From a checkpoint of a small image classifier: batches of 128, 48750 training examples.
Rows from block 3, named by matrix and row number. Rows with one number belong to one neuron. Each number is 500 + 25 x the weight over its row's rms, rounded and kept within 0 to 999. All counts start at 0. Numbers have three digits each. After the name is the row's rms in percent of the matrix's.
# fc1: MLP up (model.blocks.3.mlp.fc1.weight, 640x160), inputs 0-159
# fc2: MLP down (model.blocks.3.mlp.fc2.weight, 160x640, transposed), outputs 0-159
fc1.575 094:533506495527489507462516531510492479495517461537519494498514487519506479532455511501487515519562539497480496500524531509460463455558496514537479475519527505520464487544517509483499517489495484489546499543509487540515555514470470517467500521518503507493495524501485489498493469468504469536488476475518539522507529517513480504510468485458506494480485503479449441553493502465472453499533490494481499512473529506458541518466518508518470462474520516473472513520477509493512464484553488
fc2.575 091:516507511459515483540523529523516527495476487491484497499513510475491485508523494490509507475451488506486526488482524496498490524491459450463506502504485527502445473481473525503489484517483473521466565462478500488486472498520502499505516537495502528497526456522532499476510497499506534487506481513485480452511538513495522506469498511504478475529486502513485512505486489513479543517527466484502502491473492462502485466524484534466447356527499514484470480461490531476472483501506491
fc1.576 020:484481453461528509541471501494518511523489486512502546507469524527499505496460493496441491524505507491520504493478556528465489487498497534536513511487480536485521471523459432506472487538523530452518496469510485487499448551520490533470470508498532499526508514488487479504510482472499523523480573526531532527488497557490503516505496484516486494510533456492460514573494451493517487480520488521450508534508517494499487489496489488506480525524517494514524510512514497495464465490507505
fc2.576 024:533443518476532528537501532504512471466473501513472519504512494517511551453515508514472501504464489506492492468497503462499462519524510528497507506491523495499482502551477490515514491477552482488525500499520526500434568527489471466460449514504531493493505500520518544505487497486512528461511536481525476478549498492469472495510447488513517496530489484484486514485527530503499553513535450496493527419523479517519539519499528506507500505519491508528481506467470505471520492505473491
fc1.577 020:539502513495471485496485477465475534475471500499501478517472531525548473553477535469459533541520496530552521520536498520505473498504514499485508511509469545514539488491507520521462481491503503464536500510493485513496510486477509456533470478531525425496475488534517495534450493477491484428510542450527503482515482555506527499526490492484497500535532489446479532481520555515504526467537511475484499484498511501490491489517482497548507516479516488505530515497491504491499486492514508
fc2.577 018:480477513503511509514510546519472487478488503471543478477440505533501523463519475525496503480501465454482514461462448510537483499485462488503493481473508468486548507527484457520516473512464511458436514502511453513440507470478507462474460471473525500504497513523518495503472506472516482521505488521491501545502458505502489504573488526460537471464513528497491490470509473508487523488551478509487519528463486488497521526482474527502541463522497487486498488504482502508478479515516513
fc1.578 021:527425517494497499449521515515539465471484522496539484507523522512514526460496483495453468521528523493462487505526491460501506500476473493486498492482496493506483491523517484523495516520506517475470501491513486480518442498492531496455441530497539539509479464503502493543536511557532494529487532527492516536485538454501483501486467496535528471510491480539535462545522489502551503499504470445489490485487501457490507510511494504482478528484501484467481518462491480496495530466458474
fc2.578 021:493489501497546530534501497499465520511493477492504512487519492455540510467532513470469452480469489516503494521491527461484522496500455519477520491515532533511524488485495490461512463454499513502495497529527488501491501527473486494530516521521517527484512502536492511544549507491508512475499500491481521511507488465492483510473448469535507467563538477545490512495494512515508524503543437487502499494513494483558493500482562498527489510545508548539459561479529494497524554525489506
fc1.579 020:509516533506490470496517494487504515487484549512472487531457504501544517556482486500524522537532499506488435514529470513493461520493541518455532487469482457543532514427505525507508494545479509515530517548544498498479514470498533526509508461504509457494492483526475494499482498468515476485501470469509479539516478518461468470514539477503481547528503527462517490466547498478531479485472524510489481492453488464503512515469486516500474474494491497521489512494520471515491492461521512
fc2.579 019:482509510510563487479499538500449530458477494469504496514449484483484460498517496556498514524513478517487501475480469527502497511498484496464464505459463493518522510487485495559524439525470544510492488468497523539511500490461487476484549509484480459502480501499503526501490509508498491557498502486504492502490491494571500493531547561476506503450493494464495467466494493493491497497560516532506470541501511476504512513479497516535549500496489501482571483513491506506495480510514507
fc1.580 180:519493483489475542508545521533502487496519508453512486502499527505576532499484496465523508508517484482508464527526527477445483488531515530531473485511512497494485485539515508493461494469519489496507483513517517511494498502461495519487500474498510513482482545532507546499433456538521455492470456539489525445531516519489525462515497499514463499482494525504481450517475512455518444522536512541494499494476507511475514508484527540546487482483512469506475491486481491522463463493532493
fc2.580 190:503475508485490508497480524471487501508502490483504505496503476558479479506569464506486433484519521476509485443512486505488451497502457500476526548492507483493482465487490542509513510508493508523478529534483489480545473515538516475585516527495524502499487476459493457451497463516542498536522468496495498462502497485571511458491533510479488489493508524481480501488519467513479519478534462463506510509477491484481499543487476501494447446507508518489485521510503501472517491503489491
fc1.581 165:528507458520514533504532518506544538508569483497511483508515504505507502495489473491537504503524534481493500532523518487468497466529515507522477462522488486514468515515509507441500480496478481507523513514528482518514507507467488485494514522536486495522509527546491492521460474482509492496498438507518508500511511470518518470499512487496491506528456514494478461497462503454510487527601502529515503487485534510471505512509534531511497459436503453507492482490498432492493455481536457
fc2.581 127:477529491500543505499498472480514494521509477526510490486545530517493501500517525489483490498486494491474487485507538511513500476508471481486518478523502503507429543490496523497529524512503507491462549505549498493478534527519475477484533520522504501544492495522502481513483478529485513490478513533516495525499534469482488454508513459492484498540475491481492490464496541492467516514467518498510505523502500525475488453538530502539525341514501526491496489496521518503490515505520504
fc1.582 018:496501490501444484498524487488477547535493493502490499498444473485501466534478471480529522507493492476521508514510513495497523508498539487464498500532517508491479493459501494541541479483462523523459494506555510545504522480501509543501514468527511526479509492491489533485474492460470504553445505495525532512537473542503521462514509513462487533491505497514493503412502498480473488465503542496561490520535514518480489488512426499482534498501506462492549510518489507470506502512487506
fc2.582 017:500518539465515501469483520518443492451501517500516549515453511483501497500517511565482494535532509566495498508507471540447529511497534486483498528511447479491499518480492474503483484539455521510505491498509520518508503517462529499498520490451498458493492485539444510494486551505479504518485513501513472469534492509522474463525500569492516524448476495480532497472489479479517526499533529531500509503487518503464516511473463528500537517448518501500500475526507514526493484516525505
fc1.583 112:459466461539513519492504471468532504503528550500508487507473531519530537512523466490529519479522487511522502512475469499485505500526574563495509483503462459480460521507476520495483431490470519492521464518529478514514508511504523502496543484466492488518491508512460539484460484527534475499490494535482529491502505493511503491534516483509495494530499499507491489528469546493543483548547483540517489489474480537491487553509536508486531462476484446513531493505534510505493519515480507
fc2.583 087:582534527547486521467476512507495480483503495472507493516506473476459492484475513523481480531496493487485493446497525516474453494464482474505513499509535502543463525520522531499503522519474509497474523499509497502516540506481494524525512544512534508477529498469471497475495520443525485498490500532524503540517536485547449469537494469484524517455492485498466477506512539492477489486496457494490521489484524496528522513463477489500525403518508529488470488491472519481471506488520500
fc1.584 094:488496465501486509491513497525540520493551480514501488515514499516507505515481465482514506496517526505504489533526507497474510498583515525502465482519488511518426496533471502462502488497460489487536512506532482490521504500492495513494516518502487491514492512527493513509445481495507498501496454506507505492484514468507500487498499508491496463505476493476484466517476502492526490522628504510515485498477492495439510505482529513532494427429499451486488498509506435496503476478511456
fc2.584 067:507520477476496503527517529481537523491499476514509487484560498535509476515523484497509484491495500496512479471530515492507481489495458511491505511511491525477437500473511529510494546507524499498463548490514482466496471512516505458517495484504503505535512475517508487443471475523520495490502499504494482520514505505497512471495539474499503485547494504488472487469486520516483538513532502493486524514495517490543485511533548518507476331510505512516486524489511499495549501506500484
fc1.585 123:498500467495522511489502497504520509491527486490503501503514479536511506498493485488519499486509531507500499520530511521493524487579492530501483483516466514517402503520494528466508486508485490490534515508534483486512492509488495486488499511506473489524492505530495496517460492483521494516502470497515498489497513479503503487494519507493513466514482501461492479503472510479503508514591503510505491494495491502403496513486526527514481372422498473464479505507511471503493473466511461
fc2.585 091:500494469487510510525521471462500485490509498447506492477509517517546493517494520473507467459480474509520481508523531516508479507518485518475494530518507509465430522490490553497512481488484478488495509529539522473481489522506510495493517495510492487521489491521498496516443494512501485502448507495522513472528486492489481470499574474499496494548475484460490481500493514523551511511477496491526473530496482518478469466520527476535474364489491505486456515487548502519513495506485494
fc1.586 019:515507525511502464469478521483531508468507529497492504505481525530493488567524466483538557486506490478483501457496504505510512498472496514507472524464462485495513498475571518473491491514494521484517479512567511466478502496486499522458509457563521519473482499499490506470522516471493512467525505470527518468552461579494516496503518500487477462513531458471446533469477505492486494494537526478539481479528503485517477520466509491535504502531486486526538530476506504493493513504504498
fc2.586 021:471550544532497547523486530470437494445465507487502499544450486504507538497518514553506472511506471511480526482480484530505503493496506480476496521510489485497524500505468479505510444515451536476488521491498482525504525475476493471489495461480530499513494507512493523495483538497521480538480505493523474507526463532514502500519499549475553491472524497521504482447491504489529506472574474525479500546471523498411526469502507522518491512521494488512503489518511502483505500503529501
fc1.587 018:502485498497513455480495481489502533550511493529515500479485497501469504484478508474465492513449468510490538458513452487509482484456517469521476502503507542527480534501524445494504521471500515432527491448486544525477510504481502462510487492508513490528500543471514549503479497509513445494485521505512522437469488506509465471499456522491515507461472479493474520492485543514506503504488493501484514519460471491497503496489471577534490495526487451470501548461478476520497488521490485
fc2.587 018:508510510486519507490489505471436483491486472512509496519498533536551484465493531484476492528497431542491508501501541551492507495496498485509578449491450512485532535465479508513505488495475509501511493532485505503503508479485519495491504467495512491524486496505465461501499516536457530469506468451492505575480497548459521493481507508527520498523527497529470504480489499458516546515546490482513497539460531512489518495479542475504508525476514478479481516500521457504484508536467490
fc1.588 124:480500508517505512480482456498540523479505497512512476522502502499507506480492439494555498489522533506528502524529460494484527490574508546511506470531463504509478502540491490507511477500470492476561488521573495492532513492525497513503451508486450491513518515524467484506455500486509497489493477496499501520491512452510484554529467505502538487526507494485498511536494517480519489545599493517505505489472460495501498517485524510523512482496492442505474497541516442499509497494490489
fc2.588 119:518544493497547501490478472483507459478478493506494490495475500482452498480466521468505501494481490495470542479476511531522545495482476469478508456501505538537448514490511519526558521542494497529509525516529518499491539541498488544486535504528481449543505507502489499483501529505492490490445518473530489533523507527486463475510526476494517505507475472470484486490484521492478532506484538525519500514532522517529479463540520461508553438478501521453519495506517525556493524493504513
fc1.589 111:502525499498490503484498516509493494505535497497470478516526457497507474477510482462508494495518529509486518518529500499462495482566539505546508449499500520531458504533493493471539461509468470510541520493501491499513531521498502523485511513522466519500512488513520507519480500524485512529508492524513499505510522475460506527503448475502517459509493510481482436560454515499453484520558499500497507516491482485428502506485499527526480440444513465462491503530476479524480435468526500
fc2.589 099:524471483487535516507524501482531497471511495472493479470477530491509510477504503474518517485481468475503511477468512499497465492500487495465539503529496494482421485486551510501490496502484475524470465526496521499508450529476550482513519468524483476487509505533517522491521551494514501471496475480513470484499494538517509468504583476546488533538514530537493507508484527487500512523517504515541480474500545516507458486530530482494530396473486492506515490492491519518474465503497481
fc1.590 136:470474509500486491464474502479479464523531482460487517513525440507508490504498501482457499509532545519473483496510491523503486483590498507515523487466516490512487468505474488499516468490491471467539494515495490470526500513525493485483472546504484516505482536497529530539480566488458510541535515514486528505500480458472494540497493486463532461482539536497524498541504512495480474488549476484492482480520469468469502500462488489545459471490526483479471508528498443492517484489481487
fc2.590 125:564470468503508516504536535517516494471508496499504484476535490491484480499490485514461473484477469507489519506476530488497492514468478491503537496490510498529430459492511463413466507521514526497505517484486476502487504505461482485477487500513494478522520492519507530530517510533493502494498513502519488503479537508494553469505496523519520495516451515552445484487468481509478516518514505502529476490483523503513474483510501500482491375461466538523504505488471503497464481476519523
fc1.591 022:498500555512473483550477518476483494474519542452474474483470510529500495520488471446541478492485511441473492521546498561504491515478511527478455487443522504525516505474540531500496506487510483522528499484509518502501518516499523509501529506516527517479502492494489481493514551539512495537496459501513563523504487471508497523504516478466476490534513522472506522482520491502471459495538444479534528522461534500511529492553522458475490497525510545486499529508522503513533531505493499
fc2.591 020:508496514472501528505529508517496528470529480494471531548469456464527533472525493512510493509518482494467531495476499473507530495535516503460503501505519507534509470511483465513508475495461527443504518496514485537525501498494465501558527518488538511426516479552510507490526494505526483498474461499526463459515470451524490462512533532466496506478455529482506500496530485553475500479508494501507458480505510475448512493470455494491505477541484513456520489532507533494470504490519469
fc1.592 021:535462530512493490526484486493484469511537505477498532472535528508497552447521489499478433507505503494500493484546467562472480545494482526476444522511522454529521434514536521508505506472587473496527517478504503511486527478498494489504499543465536497497529498521526497526511539491485524516492507516493501516468487487470500498478504492493517535507489472466537494512465494532504482497511457479481514518466498491518463505548484503497501508554479512493478521482505520518525510488477469
fc2.592 021:501488456479477500515532507534521558496538522522483476496527497485521552503516515506500453526500513500454524509455506500514458498507484498459480506494520531536490466518503484527520502469526524493515538500541505497490509519550502473522517558511466476439514491523534484525517526496534494481506480521477481435514456444516494509486537519494466474488471552525518496515499491519490485532518504484494475499524495527537491517533527505539503491548467502483501529517483509441480497505499536
fc1.593 115:498492472504509523494504498506517509500527484480484491487515477541512501489467479487513506485512518511509500512539513527481519480555494519499477493516471528516390488509494533479512484503484485512542509530508498492500491501487511515483503504517480494523496494527503512514478505488510486521495473492513517497508498492497499512495512493491507441520481493459484472517485504496500499511562505512504502507481501503383505506494528521504489360438500481457477498500515483508493474473498474
fc2.593 055:501500478493510491508498459460522502489495507466486506485498518508539526503538523483492473491473443524500490487514500512536499503493494513477520495501505506491425527482480544499523496500513490479459517497529514492467494520493529470497522491530479478526505485531504504507486514538519500502463505511506494485535485499478482467531537460522486510546510480469496483483479532516510503521515510488534483525507510525523489469509533479522526333498502511517486535477539514513502503481488500
fc1.594 018:464500466484470534517475482444496469478461487518518472505462482516551555518505525511507544573487464564484500504467535458542476469487502504486507511493473540486527532487493463489492494493486527469498490442504478527511526494502472508495433490473487501465495541534486493495493473503480494504507452475509496503523533567540512494516473461483500444496462519491501521484498521495470502531501515521495486498484497506481526504521491515492453507517482480500501504506468480518480483502493491
fc2.594 022:505513496489511501497495529467488431511464476514530488529447523570482475479478517527494528482499464503514524527497513502540512490488473535547525481504495487492500530535486455507490488473477477488500468526515507493464499480464503503461462430491524549543474493505510497453430493512500502486526517491522477563477511519473497480507478492493499481517530527499489524525510524511494566478548482494484510507494491459457517496493489488545515504462492484490493522498508492525491477519525478
fc1.595 021:527470448483513536496460453506504491490484524534513499474480560520495501507464541497431508478469511540498522482512513491496507499471501514531458479507548508490516546535472504471471526502513507474501486492505492481524497544503508518475447459524509462537523531506522520509461526486499527507541482509493506488511536566520526486495501521535492522497550468528503531494516528521492534460530510503469481468513459475478492522496505522528517503509503494474462532523465480490530496472520524
fc2.595 021:492517510486501506509491548446502506521486487479496505486496522511496547457497488504505498490469477489533507473478498509524471464514463478515509499482506462447545498524492478457482493498490482468454461507513513492456526521483503448472423465489538513527507487502512516471497500485459518489499487486519509496512521527471510553526436464518557480492526467473506491471513493500528549512536514461555537471484513504512505510522486503503551500505488509517472534460505501517470499542478499
fc1.596 118:499500474494514513494512490502520515489521486494497491495519487537511498496478481484520508486507512510503502521539502520491521493561492527506479497513475522519409499517493516479514500499486487487537502512518495493510487511490504493487513498516481486513498503532494502516468487488521486516493471495508506490491508489498503488494512509490515460514479492473490485506475502488512498522586510513506496487488488509371496512498522530501487350452491479466479515496514473502498461464499464
fc2.596 080:507507465484500503519531449453496488486502503480496504468526525513540513515503520476498463476466477528508491508513516520510497506517483521474508518512511502477441535491485547495522497480501478476482509525548506482474494524511514490485509484524475478533493501521484505517459487523507482499435523515506500482531491490492476459516566462509492503545471481464503487493470522511546508501492513490526467517512506520478465469512534479532499371491494502497466519480560499523517501479487502
fc1.597 173:526510468520518525506529527501543527501561486493504469499510496509503494491487477496530498492522522489490512533522509496468496474531514506524494459519502491521453510510508514438505478506472483512542519512525478531521518514468490488486523534529484490524515521550481498512456478484509495506498456509516504506503517463517510466500502483494497504530447516495476435518456507468488486527593498509517499496481530509469495517514524529500485462415494458497480487504495440490491455476532474
fc2.597 145:486504486504544517509499469471507492520504488488508488481527521519512502504527516489505484477493496493482490497512534518498493482517487503479525494523512503485428561491511558510533490505498496510473516525545501507480535534513500476500533521530506496533497497519501487519461492540487491495468508530513509498529505466488490439501534452488478497527471497472497495472491528495488505510467517504518508522502499531455490458532532504552517343504500517478495483498534508517495515510513507
fc1.598 021:500496479496482469526508510512534499499484526512469508517521502548516482527539482508437457505497533448529474504535450500472523526484492522490507528481465484500537460517525511503486507457553499489519524521503485503502479490459470468491465531490522526513475476515455494575467528533516501487516496536511509516505481435516474497508490454493538468535466493467482475496462507517523458496478453464482480503483516466536505500488485500483465486518498523514493535495517464502527515507473490
fc2.598 023:532485498478562495478491464524514530485534493504512490447528481466521521499529497511490503525492459520477469498472492488526540502533456501473506485473519504539528509501524522525513488478509510517532502467492484483487489512452510474507539538501521482483488485504511494535563505531540516499477506514489545474549498502477482509480537517496494477539536515536495511492477503541496448513544449503505494508501500522600498476459550501507490504526497505534457507514519499493519507510497532
fc1.599 017:480513500488505468463463504512500541494464524523515541495477479491505497521511495508519530490519463520544505552497519517482499542507489523512471493519545496504556476479484486485510504502536450489504492522475501518482506542512502515497499483513476464500518515477471535498469559483528478475477494453499499456514528510489464518513512511486484554579529483459487546467468536464507477504507514532470481518517573496469494500514459479502510496485442506507490549495502538494494507507500497
fc2.599 013:474509511479535568491488538483471471489513517484513467544432507515486513501504477538546509498513500475514507454509467565494468461482455487499508510480478510503536502518481478481515457488478494502485484510544474520488503478469490473478458473499537501474473496558508529499473538483475468499517492474517481511449503505501507465552490512498490485464527543488492515518518496552494550498543477512445507513516507505484506510519469504472519481506529494514537503482496515472499482535524477
fc1.600 021:555528523477476514492514479537525499511484566474493498512494471533444510524485485477486505538469492484497566519494457494490501496512490519492502501502504491492503545485502508517492467458492532474483498558498534475513522496501540498502523502510513565508514465498492461532529544523552527516500485508511522473508464481502458464485498450475502514504478516445463484515502494543448467496457488497495507509457517489500543511469511470490478514500518486478476516483515451517537500513526495
fc2.600 024:516492522493507463479500490544494525526525507510494498486486481440494487531508488522485519543490518507475486490491498501509547553547508506490452515506527517541479502465481576518507502486495524491538534501511506482482526496466471478526534543525491445455490484512492517491523538515501512511494495506508504450533477500511521435527538536463473513530487512500512508457461500524494443459495451510492504492483517522516515498447496514495517507482511474495473465514535510496484496470488556
fc1.601 121:483514504475515487492480495476491490499514516468479510516462455508502509520507504500487466485478491504489500507496452541517503529576479479461528508475497508521466477461464532493515486501479487492497523491491498458492453534532520485526487525523490462525471492501497466511466530498517522534509517483514479475487455493515481500474586505478527424517506517467532521513489488527486525476524468478502487499524457493458486490502489478503460449482488499445473497484499453516539496489451481
fc2.601 111:546505528477457500503496528529511510485498529414481501480475500474495485493524466483527490484496509485523503463540488485488505524495490493511506522491498483528448471477497505520494517505486491557500520488462500468516461469498528529577483485482497513480538467492536520462519495505504511493532479507504503461537493524499502504486496526526458478498525515465469463488506475515530520533542558516531499529473477472518527496481487528490504398508510498483530514501475526500508503479481493
fc1.602 156:525508462514486534505533514540519512483543500473519484511522504502527516500481484480499498503530475497505492513521526484457481482543522543528460464516494513498459498547523494473481509511508493517526472517537490522514522512459492526485492483541487486500494518542483514516455461524524458513466475514533500486513547508518521455518476508519497497507471502509465429512444501481531466538557506531497502508479512523470523548502558534516503470458492479504474533497496489518464454494527508
fc2.602 145:493486488495515493473469509466487472543505478508503530491513479527479495507537522508479486513503529477489466457494494519504444485515449471484534522496510500516483484477493540515526521499516507514457554509486494484495458545518490444536521531512532514504464509487514457465504500476509517531522485492484510509502470486530471463481539497441498486480503510473514515470545463499458508460492473463482496500515508490472491477475476483542462404531520535471481491496498506492539510506485479
fc1.603 018:520510459500471482504487474542526481524529471505499477528508476519520513466514510490529532541483464481519458499470537524491461521543493494499468507497450465534547506532489483470478526513512496462531497501548506545507469495532473455506493462495509535532498496469462513502536492530457524485496477512518484461466440494517476494529491501498453502538492491455438537456523517490522495477501518527502504511501524482505496524540512517516473503472480487468470503493505474513487522497529532
fc2.603 017:502527564492537534515492484456472476482510489474520498511491505515485483543467523462495480480518432498485502517512541535508471453483485497472541463489463516484527518510468520505501484523516498558455486521493509511473463505456489508486492478523485505519483486495493501533512530525452470500497507497478533558480499532514531526556509528519497512515515505481494514497537510512481512506570460481468476494473507538510532497490532523505503525529491459487493474512515469525520525549494477
fc1.604 019:524486527494524444494503482459499518481469511496504499499425514484502543534481506524462526511531505527505504528535457506505528527471469503515511476465526503506475507513474473535465495479481514478507479542492514464465494518526528545484544476511494454475507530494524504512493482491458491518508486477484507518527514556529516466519498443465486514524531543531502545533526457471515486471533505481493509501464550475494511522530506497486529494499525472527509509553516537488477498478497496
fc2.604 016:533488518514535511511503531477464498421482485515490524508464522508485513494523517519499504505489517528474504467491462504512437501503483479481474500489483490498535525472536494510475463530485497484531480463491522524514547499474473498477477516471535453450483465500511550462455529530502455498480486514502499481468524514508521502529461551485494471464515480496505518464492483511486489511562458508477530478491499504445514499487455472461539503511529463516517506483502517486501480490471463
fc1.605 018:477476513476464515533474506515518483495465495498529513477515489505479503562474543512510510523524498523483489465511482514510518464496479510480515476512475517472477495502526505513430519478490527466533470473470534479537495542503455475511477476494514464504522510542459479529526516506474515516502546500511529502473513525499560517469478511455498480481553483531456521487511477488526529503517531528461465501484486509506479536494494522545467508509512437522499525501511494509431510476485506
fc2.605 017:465422473499510517516481562499499474468497540530522544540496530506505526452522496525460507502500472476507516529526480534470444490528486504485513466510487515497488469518474470514505501518498501474477479527496529482467467510482496495484450503483529501463468488502524520521549494482505516482510482513502450507539504512507507504545505478483510498481513506479517501495489539481478489534525437503512576456481483511516521513516494476444502523482493514532463525504499501508545469532490491
fc1.606 020:521476452490517474491536507512511463517485492510511526497566516494493523512471497496465488514484534502485501495520473502507517501476475536487504532548517526500490524473483478491493484491485490506526513507517519470509457510531487534509447546514471528491479524529504459530499494553523531490504510550452499485531503475499490529492516482477539487484528465507486462550491546497517506493467478419465478546463476492504534530483457511512481523498529507510489565489491463496460506494487498
fc2.606 022:481433507454514472508494538523524522534510497513508517503529508475494548432520477457515471468467470458494504461463537482497497488512512490466515499505497488488508477521500512498516484471543472505465516529528499499436502520509467483481474536528506466510548481492523486515521493474512533474517516487473511520547495469456496487501495458503493490529507507520484488524492480563532518524527481475535496466506492510548514512531527483530493508512503477483476549498477473464513502515460534
fc1.607 191:493481489516507509504501483498545534468506486494515479510441525494509506509497421497572516479513515487540533546526466483480511511536517531480476498541481502494479504501495505497493487493463488520582488525528506509521513486504518518516489481484493496504523502526452491480467494452521486477486435469507504483492491517556480515516533507504499493527472466477490489556473492489539506545585508520512485501471483497513492512511513497484513497485478431499498467505513475498504501507492476
fc2.607 235:494512518479523480506493479475467446518462511518492507490534486485498498480483567495462471501475483514463508496479565548530488500491470464483521473464543507496498536470521522523536503503516508508473505511515522499446547547513491500446541508529508477526485503498499514522489513529502509503461573511514506535508490515437484478498528446486511494503499496494507486509496522498455495478454503489500524509546513526516488476529514474502503498519508551467505490482523519530491539519506550
fc1.608 018:492499537532473480547498512488506491527538516461504517480468488469550494531494488495488493539484477478536510447501484490472517509521488489501451535490509505540497475453486492517494515453499480511544482489506487559499534509540543502536474527478510531499508502521478509472542511482507515468478522482488511536496483482486474531510555508504540533505504535466456502445468498486517493511487455526504497518515494496511519483500455490539505496486475552530496450477510556515505544509510481
fc2.608 016:501493456478478504493522490518509509441476500525517521547448472452490473505534467547483512528521479511500504526451513539477515505493478492468477487489493486512523516511509495510501529472509500477492509490529519546493498501486510469556510525480471477470466523512550470509494533511525480541484506506463493446501468483544449480572543573483494465487464527485511475522479502520464514519543542479497479521508516504482499510484507524517502500526464512503477489494494500487485492470514496
fc1.609 092:470485507546506511473499468487530508512527543507475494487507521510526509510483492484520530487527440526506511514484497527500487493532570561510502464489497486495442530518469510480512439511464509485527486510526486526520527497491499491480557501494482515536507507523478527486472479512494492499508516534463541496484538462508494514539466487505505486525493514505486479555483536507513484558531489496527466489477465521472470536487534525496509465484520443479506530533544534482491494485494539
fc2.609 093:583526549539533509491501485517529505476497490464498503502491497455450479464530501508497423517495530488505525456497516503490513482460486477512563505531505509549438510497534501492530527508475504484471530483513498509498521496489480502554471533516501490495525488497493473506537530449499495491491512508508497535501526486513479517502477497510518507508495471484468464456532528498486496510489481527506517502494531499522525478496504486496544399501497525480505473502484535503474501496522508
fc1.610 025:504503474564489517499518474502505474484507499474516489519512478505525517533535552498448511483473506508517457565513463507488505511499479520513512477477477470518497539489525479476474471516540495490523506516530519475492490519514497496484434495502479500498501538506447441543498474491495519486541514527509480531477478474487443494514518440502495473510465502519497482509539513474568482485488505514476489484469487501512504495471503485457448498524499521493438515482484491542476497454490504
fc2.610 026:517477479506551492512516524482529543466469502479469499456530502475470535509511493509465528504520460491490517484504527478504495501515465474489514492484485487527523519462503526550510506489510525545475492475483516481461493548464481438476533520495490477501515514463522523534527519513541487493481513486472533526518538491461524544513481512507516497484538473491481501474505513522484488522540446524491547459492510521577514529462537510515528498516511489509524505471484481531514537536473507
fc1.611 091:516529496508535506521491485514556512498511485481521483529484494490496508532505465473528512487485515495488507548538479477503519506548525504501509452521466508515475526508479488492503483532483486488498494488546506481492448499517507503513474516497478485497498510534487476547428527505490506480513462501535471472486478487504478488473524474502533504531517498498528511498474507473519502515594483511508470494493498475488471495519512518515480464473500438507477464507489386525503484498485452
fc2.611 076:515521492501525479467513500499542520497470500519497506505501522476431508521493512509491500512469485493484517465469519498522550520467508449493525506496502526540445505475473456484516540503489494492483547465475503513475494525500491491480514514467482484524501482518500494464554521493482529467487520485490487520477509528496505479506506514478499471502450485511489493474551485522470535504513482505477486464514507492534483446510486468466534365515495513500527495473480522519501505506517488
fc1.612 164:505515453517526510493512509506530529505550482480497478513515473513496497483513475467533483486516536510485511532515495504478504476561501507514496463518482506530433513507497529462521478522479482504535514500531482509512512525493501490512505532538477498526500508543497481538436498486521501511508464510524497498500507470513493465501504475494516482531478515497489469512449509473473501520597504512515500499496503498457488521503525540506478441427504455485471486515503449506486449464514463
fc2.612 126:500483468492526522522508492481505490473519484447509477482488521511546512516505509481523491450495479491515502505517519502491474489542517524461517517529487492460426512504494564496506457494480470500497498535520523493493487520494519489517506497521490488508506511523496497524438508514507466496461490482514502428531487494504491466502552487528489490532484497486485489514485513500544507520471498515540478520483479513468476483513525499533485358489467498480464498499515502512504491497487493
fc1.613 105:493481480489485510495516491516546511492537485520511490511513516514525513511464451497520509500513522497504494537543500495479505495569507535518457497516480514514446469516480481466487487479471486485561499514528492481498500491493487508473519503503487503509496520533477526499461467499502494500495444508494516492491509497500493514508503508489488471506474502477488467541491493472532480518630502502509477493479472494439511510475506509515493437446508450491487491495495427505501480480501456
fc2.613 081:495526474472504500509506518477529519522510475511515493503550504534514507507519478484504489490499490494507469468531512481508482492505465507495495499516478508492416506483499530493504525518522478504454536499513489474496474495517496444521512497502501514543516490520517481477470450530527532474514492516504492493486516492508515460496530474511484504552489524471482484476481482514477537505518497489498517504471508490524487511513528530506466328494503502525489517477505511489537495477501490
fc1.614 090:484517498492527506494487477515527518499510478504530503533492486518504530477498462487531501501500513487497505534528463496497540490561486521496484460522456523504463492530465495498516466504490471454508501486548499469530467494524471488506459531491457484520498523514488492533439526500491517501520477521516493496474525423506482532488493523509524483508517511491518527495458513482514495506580481498490486487493466492477495498484513525515490458472490438510461481511496407497494461480491454
fc2.614 075:551504482494505506486519546510527523469484497491506497474496511471457494492480486513496483489478493493497528470491507496516521514454486473506517493509508514540429509499490460471508536509505495502454532471476496514498483514472491498519489500494487484515536480504513493460515502515512517471498505485504474522503512519506524444504505533502515492500464494534472490474499463512481530516520505505507508487507521488541479481514488501467526320498483527510519505484474510495487491482516499
fc1.615 018:518485485461527502490483476481472483488524496511539487495497484483509510511502475523480515527536448559475497504440517477508454495489512513463461533505490544481505522488452470503497498503532514451531487475514457523475480509510459474490498483494469532476501545492519526496486516500478492488486483463498519490531548470523483506503492524501451508506497470456474547455532526510477553512525520505487536513506517500510497471486480530495460492499499459526459556497485492498526445548512501
fc2.615 018:475465519489481505487507523475467479501488457514517488493467550520472505478462526470479505483511452495467530491530517592489465535480472537521520486505499502478497518500496491520485491510485490510444489521496542519472477519515516502466463461510489492533472479484495490514461491499477505542537470498506500567521508537507498500535488480504502546522526537511477488501465487468516517508545494442497476531491490499492518457520505518491516531481509501494488538491512487502554470559495468
fc1.616 104:514489479496485512496541517534522505481517496478499468515474527490534507505479472463526499493511499494506501543512494481457495503581509544536471462512521511515469479547491477477504496487488485511564492517528499509506533507482494525473494475497479509496513522546504543498445458527492470493468464505499497467508528526494511494520485511506491476511473498486459443550461493470523469541585508527491495494479479497462501505492516517526486473472505446498474498512487465521490453488524483
fc2.616 086:500489491473485503498500525467507518517510488504508504481538490554511521492522478506499479482496491483508462457525495499516455495490467492475503519517505497477432482484495557485495533498512491513454536506499507489513445503510506467543526523517534503516502487495515486442491456506532516497514469520494486477502510499546511443482528493495451493507484505488492504467517454520491535496539520479508509506471503472503490516488485517514467354502503511511481523483503485478522496474487481
fc1.617 156:481514511494503485474485509528477493516498476466457489517551451489501456476474497470483497501521523542469501504499517529498480491554498510518500459483516515521487476533476490487539450512480475477544512502488475484533537513517505521444492523520472527501508505490527517541486506507467509532523510516487518510503542466472510518520444492497535449499502536494509496569473547513469484502517465481493500490505468468472499514477491524507444476491517492453441520535500507491467456478507521
fc2.617 131:563485493526519515508525537525500466479514480476506488483551485490506491481435519499464481500488462502471496488473569492489464486474515502504494484506494529472444462536524508451483499525506484471499455491498481518506509531456492502460501522537502481490497495508495502533494520495511472509476500511524493510501554500501525474508497500509546509486475518553478486523466519501501496485505457495487484512504519513508498528486525514496460396469479537527458517488478507512456460481516510